From a checkpoint of a small multi-label audio tagger.
Data: trained on babble in 24 made-up languages, each with its own sounds, syllables and stress or tones, from a formant synthesiser, 39062 training examples, 11.8 epochs.
Rows from block 9, named by matrix and row number. Each number is 128 + 32 x the weight over its row's rms, rounded and kept within 0 to 255. All counts start at 0. Numbers have three digits each. After the name is the row's rms in percent of the matrix's.
# convs0: reduce pointwise conv (model.blocks.9.convs.0.weight, 192x384x1x1), inputs 128-255
convs0.0 101:175092099099098109067158156075199131076165165112109174093137096123109158141127185135109105166161097139110160159156106123160127147132131174185092079156141116085137156154081116117113077111154098114086135127129082159159164204124174218090126143126146134123150076123103184122139162167143094065075139127149153146119068115119106158140134181145092172154159143160117112115132138155149157131130
convs0.1 100:118123177180119205095077099196106190134083065129167161154125201071158154079132140126120121110097174123100109127115069160137102138097084178112166164137166103147104067105160065184138145126102107135094135169109082132120102113128094106095092125080126113117123116120131108171112079125105076136070103170146108129103104117149130124136095117132076125127122112142087153111128147103111110117098
convs0.2 102:152131123134094183133137056132123113132106185119079101111140115140119192116078124086120153129111091082121106116144138122177106107135139097107133111109135139137107077127081150080086135144163170113072079077056228121108184082148086105124141125142151103095149132122137145151139134154146122119134106036142107171116179123127112102188150095065121077101085181127073152176124124092168121124105
convs0.3 101:089128177140107155193136096172151154109112134123127086126097155151127152151136174095157107082124145147122186133140149146089095163072107143132123120081100123106130138141174117117116162114103126154112121120090087152066138109190122087183104099151095069110085126127168140087176169160133158105138099101147082151096111071075164096135124117096094066136181132064103151130111136118122191171203
convs0.4 104:118130149123128085073167106147202086070120091120126130166149103096115121163135127119122117161150142142184162133122120071155147069169136128135104142152088199065108121131181180103121109160121103199104118098159116136120185088114100206117078129145107116147145094113119123159136134113152144124169089130121133155107174133133102062096132085089145099132098120118080108117112140129166106147139
convs0.5 109:093103065116077134134182119140070116101110126199105130150158163104121131129079144147151160086118126118083095130113124115134068105133126170155139124097143130107168176150232116073161128109141169228149112159090174124133200114137107106050103091166085141085109195139131129086081094121065091098106155075127083085095185132140154157112138109125065145130113156192150131202135149092143113128133
convs0.6 103:134130118143164086141090126118097143164170141161132115160109106138082145119118180087105107105154082080111129105125105137081054105107124128139149173111149095138120135131137095167076142129104119110038152119112153121107133089137113129143136128124093159178046187141116144114133088127148075135100147167127190125143140129212123118132131155107109149140126102110120097140152132084171143092156
convs0.7 105:143098081153144068138108068097154094090170172061099140104122075084099172123059181097088125103137117088122111128151101157119130137079092170144118089103158117104125051116255179099196123172114080247088130098120145113126082110103126090049087102148121131095136162105103198113152178108176135108107117106134120118107122165112111097099175128105199065137200187151067135094092133131118091123135
convs0.8 105:109136077167103091180133109120128101112097098094148078172130128131113124066183198102138084111122135110154146125117213145108118149109135122128125149128168151103090095155190164095168160147102133178101080155093120095105108104102080158116129173153096123091064155112110128170109056154127146215140127119117178155139126127166097131121138165099092150155084194119110151133148112148144128125090
convs0.9 099:137141136108103141128102105156161152146193136095151125167117124103115136118119120131188104118132121089140060143108085074178104104081185172168089125160087148093126140091170103132099103109114112136098091087154148124103112223085185144109105114102081109106087113000143151094105098141138148097137107124092088114131134135123159073139115039115134062123146144115113144102116148120170124160125
convs0.10 098:073106188143155140145093151139163221084106102138128107106177161127132163132090108087188121098151202166115154127177039166114110139121107149148164068137087169073116085168080110137076167153163122136096121143108181118155124109186055080126096120108157188109086133140150079162111091156153117127131093088160112118100093066150164111092115118157132179141152133146127173130114065101168056138086
convs0.11 097:198078117153140124129137081148109090149133135107177135159083108103074153108104167106133129114109148101152178104150129074117152161078186143148186175154140092103109109113160090250141132082169113098121133125119123117161103098136116135070139151129112102110136101108147157162132115137129116080104155077133170130070115144159031093065154059140147152143096064129138100107105118115156116189056
convs0.12 099:180164133155158139144087094124125113105129128111130089153089165091143143132106141107094137104127143139082167122175111134136158188052120072137100092121144088125202113090091133098129167158171145111124119110084137174158144118128120130139148165120151072103072098145225167156153166068131105144149120067121186134120091167101102174200158138129131137103120131089153127123123105070145130160119
convs0.13 099:127165085153162108110154086147138078074108128149106168131105129098120124123189203130156087140167152127104075187099129126175139108132109155158138160087138151114130087090136115082080146152101079169153115171149064147129092125142117070090115111116136104169117121119158123179075129130109115108108109174104207112123135132150067124083162090040112174160170076139123118108080185156128126073122
convs0.14 097:139125097138082158109152145158102120078138121125094122104158131074159137102080134216070175131089103088091161128152081179095097126136089089135128089090164107190117126113169119096126111187125078170129123149127121128139119089099138106172094060098145148166102126155157120154152127078122086141144172119123153146192160119122089151115131156068152128147127128135169054170101104137091104092112
convs0.15 099:141109154125130166168136113142107116131098103133159163089075087091149145132128112105103116155102143119127089121129107159091077105104154135131113120070145105129105141151136122155119082126149126130105113104151089120114127108117086126100019145063208103088098122122083113132104146152168149146179177150105103116128102131102121150158116109124182148138181130114133133098111138154090208126174
convs0.16 098:142103174142143200140108125121104146123150096105076157079104068152166100136062126079075029111140105139093168118173173151108115114086119057120126143071096103148125106061096095087124142148122108134147128079097169090228102096130133132106099093119117151108118083142107159131138142065092132099172149109123172099133152197136144123169128094157141096092148104131224128083130132169104127155200
convs0.17 096:110128163120084132114153126111121104069078115128137119088171168132042164086165117152092111116092111168163130109134139135167129098232112107123178151095091182098115094170142154099139113151164076155167117176157127123156140101136108113158106108094190103111082137132087187117208087113090175133218152160169145125125172142143072125137133165094161091156109136164077122142169147115111043177167
convs0.18 099:141130077141128039155150158094132143092119156164064073183189125111130104142083139122123137129129071128122108145116054062130123184145053130128126077111128162115115100136151159168127118106117116124181143162104153111100100095161156119138153118153121122145201119148111125121087149081082147119160131125126105129124098107064132105096162091099146115148181137123123105150085132121104066131177
convs0.19 097:133096092094133083100090120183109117106097098126103130090125092092100113105134129112151134110097176121129177087129125114145139098087086120093104139115081133109124124144125162093125124106089133110174107114083080117104145113123122128175127115148121147071112101107097078216180089113126053074184113083100125171134154108128097120140135085081092152118131109073063155154117139143092120113119
convs0.20 104:128137131094124132127143105174130152110140103112149118091067088185145146108095142101094129120164097169117098141099107150130098079069117164159128138152138112122140115154151172067171076101114107145145127103101178083100181106087109177142105114135129159138110139187137116093147166118150174112124089165171079144100139127153099153127136165139052125142151177094089099117112146142164129096187
convs0.21 103:086092112154111160151087157139121168174184114142156180140103119054126094189106175133088109119164114114070096127099136150120078124121123130143104122136131160127115138078150091109138150075087205143063149145094172106119142123126120108115121083144102109171060167064123115146122118144155113118224097137136153164095113061105106116097169186122157122112127074124083069136134057148095120105124
convs0.22 102:109100130218151123081104203062160159153114114159133076150179123086158136090122159147122171135127135180118171097156096195097165122132098137150156132173108129128113135134149092104165101137191156125124143096128117120144116121132131099179122119077164134171076121138130184096172152152117092150125127116078080175172064173125105149153129097112151096111085165136140168139126158072120117165074
convs0.23 095:140117075118089115149109148138116134089100134123116188104163109116088140109075136165108127090146168178198100093109138126164098146255131125164143160124133155137170171147083098059125129117170097108139092128179155149136146067063152151153094097092202127085102087163103121121165115145152098146086159148149136100187119088138095118089158110137164105099120155109107132164132144082096112127123
convs0.24 097:089126110108180101157134113103123113110128155058168112118113131117148079091100151084075167107135207161125186140097099077169134113107133137119168134109110105143100087095113140120160136164130163153082138081112116138146135097068153078080160082111121093108091081122142109125153113090137112114193114093111083140108104097143115101145118107112116091152143107148106138143149067109084139155087
convs0.25 100:114122155155108115106162089146148155129105108138107145129115136089123176134172143140134083196118162083105189150078130109123107115134149139136152118162101121159166087102156121163124127157134116060162128177119169116159128134140107081131114204124122094149144138108096168095199120154109152089090148169091160140105088108123104107142126147095177116201148119160151086150127105082179107148146
convs0.26 098:154125113111140100092115112200134106108114092104108065144187167102073125159109139142155092182171123108105107101169100089135138129156170122152145089089136162196169155112126100074083117099091109126151165123184138185096111108127132134135187103118099079155108132084182212127133134113120125126136190165155178151201128090178123143113085115148154125117109186132123121133177125150124127151078
convs0.27 102:146095139163127110109117104142132129153150154118130130196183101145101162109125119178105133092119112114091072131094116158144138077122130189171089111116120155137120138046094109085090104139097129158127167085117176124139133120154145149094110117177096103098136145089094162141129156094145201124152136114104135136109177179179121151132160133145083124072157160152159082132155121127107172160095
convs0.28 103:111146099118159055131159070137071095097124140119099101116098141069108180128115153115109133125052095111138174132126098140146085134083110134167097096133095138131141151113175154100124049137148112123156132154118114119140132151101124137174100109117224188137146127073109109138081151107117207101123100164182107127149096134132076148091138140201137150109131156095122112115118102135146131115155
convs0.29 099:117142130147162149199122068100132125075144099120119126103145142096080163177183137098156080108120171171080100088139164137127115177124100137091098130108185119150103131104143152101142139139114161122101163109134151133095131136112135090123117117149158109063149151144142100157157151109120154070092121120162175157126121117080102118102133130132126149112076114098134125138081163124118172195111
convs0.30 103:095098155111137116124098104141147116117123121155146098170157084129175110113175138159097113179103158125255129122101117165107116137118159171128110112127150255130138115190117147088101077105131150114119149146098152147151117138115123113075134115105149158138116111098144160117120113100130138098096194134086132154127124123112077159126121148163097108255144147135140157127144102145148135123112
convs0.31 104:108122145145118091134162152127097075103154160136102131164111137125145119167053192073167128169152136087132135109106131128153192161083137121157130101094143139095069124129095111107173105114126106166105074132129100141139114129162183151113083094150097157084096201141125132115137092140154162126124098080107173095125085218109135113119116088129121165164144120170105125094087142110140118117126
convs0.32 098:170134094116073104142134099139116107132179094138135122137107130105113137155082174117112113099078136128074126126123159100104156205125117142091129119072179102170157076144203110130116146102098086167126173124136187139103122124161170137097022103161090116068173199139115184152124117186149122144078105147083182090147139115126130133097186151088090159040084147156072111128102156090127098146136
convs0.33 104:102075170083190137101158202159069104125157137149137064124116143101114095110105119153132152171092138136063130155105110113170146125146111154123130205255173149131108089157161048141099083135160170124081110066156107151109179130111111176175104113181089178066137076116161117110098133084161151108112167148099130172178110052156134095121113130099136166123112114179121108150107172096145144092103
convs0.34 100:095090140084094109155148119181114169103088123174133160164117126101178099078124136150113103136133127100166163128176203121107128116126154132107151093080165114147138183146099177106106141120090099121081150134139130135088141107065157123099083117164081141151126130142136173126098080121151102173114168152178140129149140143158148129102070158105136102152065085140136086099131161138126129096161
convs0.35 099:164113157122137111098090118111132126121071074158112105083115104129107147122100186097111129094131154146117133108109103085184147169107106129080129101210140117121145134161095158127110191107143183131102133096058159077104123115068111124107128158151156136120084104119129097098190201133116114086127112137130150140109084107146091112115131066095136168175138141135162093152071165066099108136150
convs0.36 098:132135122109099140187108156166099115143098163106087152087161047087110113123076109090090114113117132172094070168195157178130080146183135108093089180141136068154078135115152128056133156097086129172136132133149129166159164114123113144130101112167136110073092158151128133177151114082152082131079150154105167143141128133102165128129140155154133073111130117042109111173098071255170165128117
convs0.37 099:124137205163170120184136085167099152142117183077112138129165117227107186113167109109104145090079103173192096159090126175136112162160068175113152161114189134099133123198094121137108112136102137149113094097112122095128112112130096100071185144163157103081101130187147181130127101104106113147144150101142133132114127123114113153153160100162091168167150107086162143123162133198153077104169
convs0.143 101:091141111117140148133129140161142140146175132141102079134140114162109136116178140110067135111094145133133128169127104069129129140145169144113096096094100162138064134147188082100181114131084102133153094079101128151155125058150135111145104142192158064112096184086113100101109121132160131120115095117124116147102108102116138116151108094074132177147134081093126078121079116132149106146136
convs0.144 104:069112097102130094122121126160151132122121125139124151089112151146155153090092108215139094112182165213176095122183101152124160098148117059098097102141092155123089125117068084117176165156139094152098121087101153109108127147169111126123096119088161174144090144116105093111150068074093169085155107161107103104097148120097087179103095117158121128096120139108116114113096112092133100182133
convs0.145 098:114119145104103135101138133132143158147151092124106119093056122145143098122141139079125159099112146127153143169119184105127074135065118098122090130167223106145155120170116129147130154068114170183140111089096164083158128094160171172112117110071103144071103136077112171138117144119117081112134091149108085101090123137182158148191154152188089172099104124213129133141135113115139185119185
convs0.146 098:100124131187135135099145131145146125105122135176121118110174118102151117151088105130151214140126132122081142106165105163120121118134147136131174180139096132112110110162180153177100157165120168108168083130147168105097126071159016150154079132136137138154103138101138150100113073120149132166130151143128107126111212107103123155102105143177162094069091130155127159172092140090142171129109
convs0.147 105:086085129118118135207102140202156130112137087116132139116103157138129151135154149039148095107077206148155122120121102130105127155108143103104074184146127135072156155091114206121076193102127096176137116087129133191115131118120141102035114081184137124092085130098161091140096188170155095085120126130145135127170148120092138184107159131132084202119131148110137228138113097113121146120083
convs0.148 105:144111155132112092096112141169134104120128171156121126151179149113118112127152058129083103085093101137094139142090114095154127127164127158086051155149056158135058090129126087122110117172164117134118108127064166071077123169101159088163139077082076124141087101109113133099135121109154091116149147174102052091149119117120135090172120106135095099115117136148180167115176144101092120129133
convs0.149 104:149112152069120127144097188209130095100127122120097065106154187085115171175090137134106105120121255117070138112192121189057137141067129140089074146116082107122138160089123132132113175142072049128081154108096121172127112118119130147209126133123091111134074130107102162122115140112120111113143115090133192122079138128171140132126140095093054076097120149113134188186115162121149178132138
convs0.150 098:116142085126154136159154138106135134105125094105154056111109130077121181178122179132144204076153041163183105145126118157119211136131091142185141130146163161139096095129110081108068104132144203137129146179120140089166143071108097148144149102178149080136091155137121131047137094157136165116084105165119165104091129135159169117127077117137128102168105150126116123197139131127141214131064
convs0.151 107:094121139127163113195119116103139143111089117116129116148152155186136142107135127248175139153166081107105139116137129123172160163143147128104146127147123120100177151129083045119207221186090135128121153117167103036103143151145148134144119130107144114121128092124138131176195129136109120162203146134125159090063111107118113119104139081101123064135123124098107109134052105129147115118103
convs0.152 105:096183133159145129082106128096140165166167214156126074147048117075138098084094089196092183159133117175152119114169115137138109117125134113162131091130127107077099182109159133169182084168146163135122089065108168136171154127177128099099142047155094147119121123107113175117096152105128125116179160094156106154134105220177139114108131093153120150153164079178077102141136106086121119069086
convs0.153 099:135114159157098178141108123174138154101094051106174141162116112113168124087092095142189104223179087128087131102154075111108095134106177129111062177162142222106120122170110087099112120154107110088160116098176192119113115145139089095126142106150104094148116128111204123133136120126119162082065168156140082201151167127118115114161121159102119100092106196136139093159177093121154097157129
convs0.154 099:054124174158144164175095157156110123098112126136121138101118150161142105137134076154086133131140104101131136105166170150166087184080181101075110148114109116092133146178157182146096179091105172183137124096146149137094168106130113152139205111119104091076167116139178145141121121196082147168089156134136153134162190101057105126130091119098145169174131152135163156127124144082152127175166
convs0.155 097:189113138099121133147086101177095131115079147181121098124094126133217113175091131094106103186100114131145134155105121133113109127124139099148063105173082138127134123140137162127099106177138116110112147109155097151170145116127076196098184146091137148112154095120093150151122102081138081164127141104115086131131115116154090091103101148118096117174144132096107114120134068122168190121191
convs0.156 104:127103089080138130071143134156166115104134162113125133126119113088106071120104104149186112101077139153152124114113132144134150104086095095133043152130146162151174147117096149061081096115069101138105127080052121129125127142126112147146131112132074145126141116111150129134136123126123182171075103130153115150124120112111110147126138082121078088128110147133083077120111103113153255120086
convs0.157 099:180101174147065104092147100076116113105140154139095126109058110173088138131134149116150140113185133117109148120123107076165097115120142097194177166131136136111138149091118118073146108076081151079086126162237146102095143121112110164115141136147128116115220142142178121126112174155143096064082143152151130144142104133128075103118114104131153119092147157123178137119143137133079070093142
convs0.158 102:166123101088177061101117155175094113150107105114148167136144122124107118135057134189139162068161111056132196141117093161100131108168098086121113078118085129148125107143159107143168051118101106156141141188168147155135147027156161100144135128128079129137134085127111114097084109172131079143157162102081144151156081130176123136154083062099155110151083057127036087162068157116112185116088
convs0.159 100:151198092165147155156118120112116106104105141114059132133116120091125174077113157084153129198135154133148111120134147115113109125085103097113122045086134116167149137088100126070109123151074071127105191099121142140076157096129123130103124165155077133075140142112124085158090079082052105146159135063215117177091079114146080101188122078196174133101148067028106114102141164100138194128151
convs0.160 098:070092064025084166179115140181125117112108121141109098117139153129099098118084145145126147099115148123130118095137118127108173166115167145160077084112131151133119129159145077184157130124123181144118149072092119121147097075178143076149172131156125162112102165145085187131140069179141085064086114131093133141129132118153121126120111035095096148137137057114119128138095148155130110102125
convs0.161 104:114174160137158134106161077094108125147176139073093109141164121102151128215144196125121132084112154112068073131066158110112173111090168156132158133139102184149134140123089148112133155127099132110085136163113111115113162188163142092166050083136120169147108193048118131117176127163114133122156185086118146140176151114173146213191206108135156151154096135115127108178145141094128125150067
convs0.162 104:100181186092134158193085110100130186095107132143063147091138113168099147175186079143033146134067102111124101113077118140112183116144155139137113136183143113154099093086109136071128126136166147111165101138070105117173176101124104117130103049091130151156075125141103138109140099142159161074132091118139129119141179142188128164122113111124079118135173172126097106106154180102136132133088
convs0.163 098:146086106103121082121125133105108082136101131151168098116141134138118083110155089109167118094174145123195114118182099181142148064133116068097195123106144088127151147176143133126114079131141090072127089103158148102169135125154090153117115119123156162173171145113084142126075091079146112112101136119122099095091145144175154146105112186067119046127077134146147125117143119128117174081101
convs0.164 103:129130153131148107126073178094114121075137091179090120177147218141173078143100097145099116092124113095141131125137114160134135100112115123075099105200139142063129156137115114109144073112112078119146182144095124155255148137155124105066099103117143170157082199075114092091141090115092168118099120144158179120131144196134120124090079138171121116148171155079112099141171144097126129121061
convs0.165 105:130130184102082158077115128117073111091142140157110092154131155073127129122091095102148152149111097099117127125091160088089102160117167129093108127094153101116140182134110102109096101115126123155150087102151082071118117214084122130120096159109066121106106088137190157130204144121139123154136134135085122151090143082155045107125116132094161090140083126128116112141131140146096199112094
convs0.166 104:092083092152126129110114049153101105144125144121129075162160181116110176108117129188145122088071136121162090085143136123127073063113135113100210143119118126098077106143159168181181164136154087152123118170068150111122157142196102095115170169115103115086107120116112132128126112159132091179150087109094098094152133103100091136140090244098089120140151171120101160128117111122120131145108
convs0.167 101:128152143091119170137088097097135112105139104156141118143123113099101110078140113089057139111066119183130142111114156135161126182144154106143088120139114183149138075174070168145160148131116106140087122255081097102178110087086176148117152131121182123144095187103140099142185091171051068116148042154068148128107164155123102093131126069104103144136111147126087062143059039105172125127140
convs0.168 096:100108124125115104169114151063098123193163127152151069195146096124138153177126115098120182086169115117100109142126139167152129139088138127160084168084185146165100102085119128132110131108164197075088088104112127117162088109108176109127176085116130187069112146138082140108193155105133114145186152077115131100139185204151121114168165150062053130147073132172137128191198128109145168138180
convs0.169 098:138143074127172198110147125081094107136091107161137132114135138129144161092146104100119182129164165132146116145100100155149096105113098229104123143190136101115091117117144110169116159178140153153117149094149169202112144096095138122154158144144164122120114156117184129123129157088169135204132131170141129172090110120114142088084162124131154128154172073077126206220130168181168136051056
convs0.170 100:131079113140107068094135113095207096117115132111115085157118095093126087142102129100209100111117202164085207120138155162176149083116107110124129107115119084149132122082134108089111121209028120148079150090183150159162104086103152143124114109130112098125134181130165132148097157086146159188083163133099159088131104079152143125100120083094215077067120140160121118100121128132104115191175
convs0.171 093:142182142146127152117132122131126161136101094113121133135100128111134052127135133116141132109123124164130097130071126123109128139158121118165108130088101086128076134092166160091156103158131139140138150160151121118145163136154125135141131156123106129130115161058112093103100106121165111117118155154145110110148166141139156170160117126132126105176133101121135105119140085123146198169091
convs0.172 096:123097131111124113121158131049141090128129100139129110104129070101143124186087130099077141089169128107120129140102137150113167149129122097090138120059093163154147131130164136078146159100119103125138189149092136181160149100138178098146123083142147152175069106099103116127145118083141080099150147078118191152143121140106160131154152161127136122162096045102079137163083132075092118149110
convs0.173 100:127125102103083133109071146091133179106154112126187092170128079077184090068112190157110061132182093103137130145126109114126139119111136125130159155084098125124110115106072143127103111161077101103115104216134186135083083125127133082138120127076101117224066206121117129101104138108100137056107113111125113126132114104128169136162101175048141098137132099103166107116098092104149130137110
convs0.174 098:084149079144134073109140120074089154132142190135096079112099151096095112158119174126061155112135125158133125163068103178142138148133118139181091130142112146127124121147158111089120115164090153145056130120145161126128234113100133134143103131134196121176119173118214100113127181184127104159185118129092109087107130084128140150088155105154089153127123127155113154185111069090142119093131
convs0.175 100:150121096096156122092193191141141091121131123143165111180114169132114085070122158113087165160146126117157167135103160106167150168070113091104089177106100158143150141082112139126163163169106104136125133122142130143114117145103129150223094109096058092106044183090115113097167132094118187132133149139129198156180133110138147114076128130163121126147114134114070129166152153122127130108110
convs0.176 098:079137138162139160128083125118114119168108095064089142134086086133135089082107119157104089145088168141164102146138104185095134113088133062134182141135117134095089125142120078113140125139153118125159138146115093090129094081118108078088088170135203147113155103094154106070103072148123108067134046125092127114084110126110098100120078182088145090130133134095039107117081153169116080110136
convs0.177 098:117111128144120155122166117165151168130120177134144151085131140160115111105186117133075136118148150102129091149134133126103079116084211114139107137125064152194128129136119132133143110118099079097120155149143167111063137105106121107078172102137077095196136139150103168198116111115147111183114096204135183144110149154111139157196157184127094092163044173068205163105135114151138158146132
convs0.178 098:125131124176206133089119111096161147102142073120134126090167093148140146118123111098075116122119116133146124157092124131124168183121099101095167130106138182123129140174126095100115116131140155120136114109211111087116204093197130179131114117132069118081168131140212120116098113133125121158079169125140121194108137148080168109207148148093145177120218174160135110121092114095099064111113
convs0.179 097:127149159167116129107191171125137107145121092115094169119142055101158122119110115119104170149169111100160118110112136096133141122176109253120140165119186098142134090100073114131109118169127174130131104112099135098083211103095120163128095086137099197144153108213115120113125147129124161114096142122135121131133099115122159135125089096118036060111097116175095117194096109100117132076173
convs0.180 100:136156137131102183097157116061149143090163155081070148087093073198199097098142100126121136230145113087127127111098122117141116096099090154135047061139118102127115152127083113145112129143145149148208107075087100140119119147120139115102115110072078152089106113043199098135115173094098123086074084123137126107105105142118132120135102109112045109134128144127121112092112127121132116122165
convs0.181 099:071087092151144126134137171045075139103083139126144142197118136129131128125106097113033092104047079113102174124075129138179075124124192142099083097123127163119081104135142104152120123163111127147163092137101111095121150081062075147123179115100147144071069138128126156115175117211094147118127099100154112121114181112077089116094133124137088067148114157081116141091104123175164118116124
convs0.182 098:138082113079173125194142105117154152107147178132131089150152084076138135134045108105060139139135089103171098126061108136117131103107192147128139116183118117143087069164069070169131138079117171096107130122072176099100099116084089126111162132107149181118077150127063142099188075128053170105089123134140147113111099102175179114141091134144094118136151149121187071134150073086149117113115
convs0.183 100:148186128162142140194084139158139146117142134098091177123090122094135132091163076089146106123135114141124130101127165114092134188073126078144122077131101102172155138126179118122148140119089109162145145110143142120166124191143138133075134135161104106076116129120130091126120118109189123104175158095129136116106114146154122142153123047120179152148144209104034116081115120124172148164179
convs0.184 099:071097102070152194164108057117127196106115124183074082112165209058135106145102141129148120078168133131082096133107131176124107112126141118161068144101124134106087087204141086116113122103150120188182148137071152082145153152139142120167188174105147113149096189105156124126130125139098121179138096118169125125103171085187139141101120156110104120097190117105108104120154088113174153142123
convs0.185 099:157176160097105135112192111115144165141175120092159143153063118132167056087150122103101179149147080104074124121114094154172097171110153087151099152164151123166146108097148194198107148132114106116106131121101146151109095125096180094096175103136155121080102121080106139075136159174158124099130122081169140196162094154152126184119117099091180145119153121135138089154183050128152082152169
convs0.186 093:064179145114182120173117114115135124176087147106150217155121088058233121159115043130134089098148088114148115149087144143079122125088126075110062120123110094176160074099092162117112146089144090113157164068083127120149142125075134108069129125165162177133141089104087077115093088069112154154149136106154128103128161105122159154096071149113118114090119128103127093118188103108163112131122
convs0.187 097:140124164146148098119125126118125142185178164159104123067139087128108158145095079153153218125126131096130131145123129157149198172157113130139068128107209135113118139135125143134123145162119154078117106102122207120095161127096123164129101112167136140078103142091169146114190157126115117118140135137068137184095150137143149150058131121079103121177127101170128137255144144111133110177157
convs0.188 100:130107084138155152116166116128163092118167119133161132091220183102092144088157094076103142115071121126096171114148106111119148133126076091098101114095125122123112125089140057090103157148102095156128132140128130134122074142122111061108153120141141150105075122161128116147132170065100162138120117113151171164081123097145110108138100110129109135134086137099120159093133115142072162172111
convs0.189 097:074153097151179109134101142124134145129102156130138091186125143149120175120154192154104097120104178116114109156102137135146124082082097154113116196151123136005126045128137079136175168127170141111138099155056090125204143140114108156085114189073151157189066150141143086160135108104097115140114092119150164161103129193095134121084149138163112135217141109164142098124126127198139176121150
convs0.190 098:125138139129204123053174135120127169125101093154100107084112117132100138129109074141081138135115122115130156099088178166085136120149064114158088118124135166121089106161131102096099098142071084105114113220110216103145197116126165096110155112159116155158081128168092081120151099175108138184123130156131138139143190071133166128126118136130081104105108147088142089170113096070149205158080
convs0.191 095:110093130196093124087095106141145144115136122160133120136122156152119110123129108108047142106105105138146131111111073087095111118126108174151074096115131108152111107096191086086165103132146121116090130141166116159089168099134133136161101059142094119125070141089128134096152157105140169113153173125126178129147115132115086133154130163123158177149133222160113144129134075072066078108100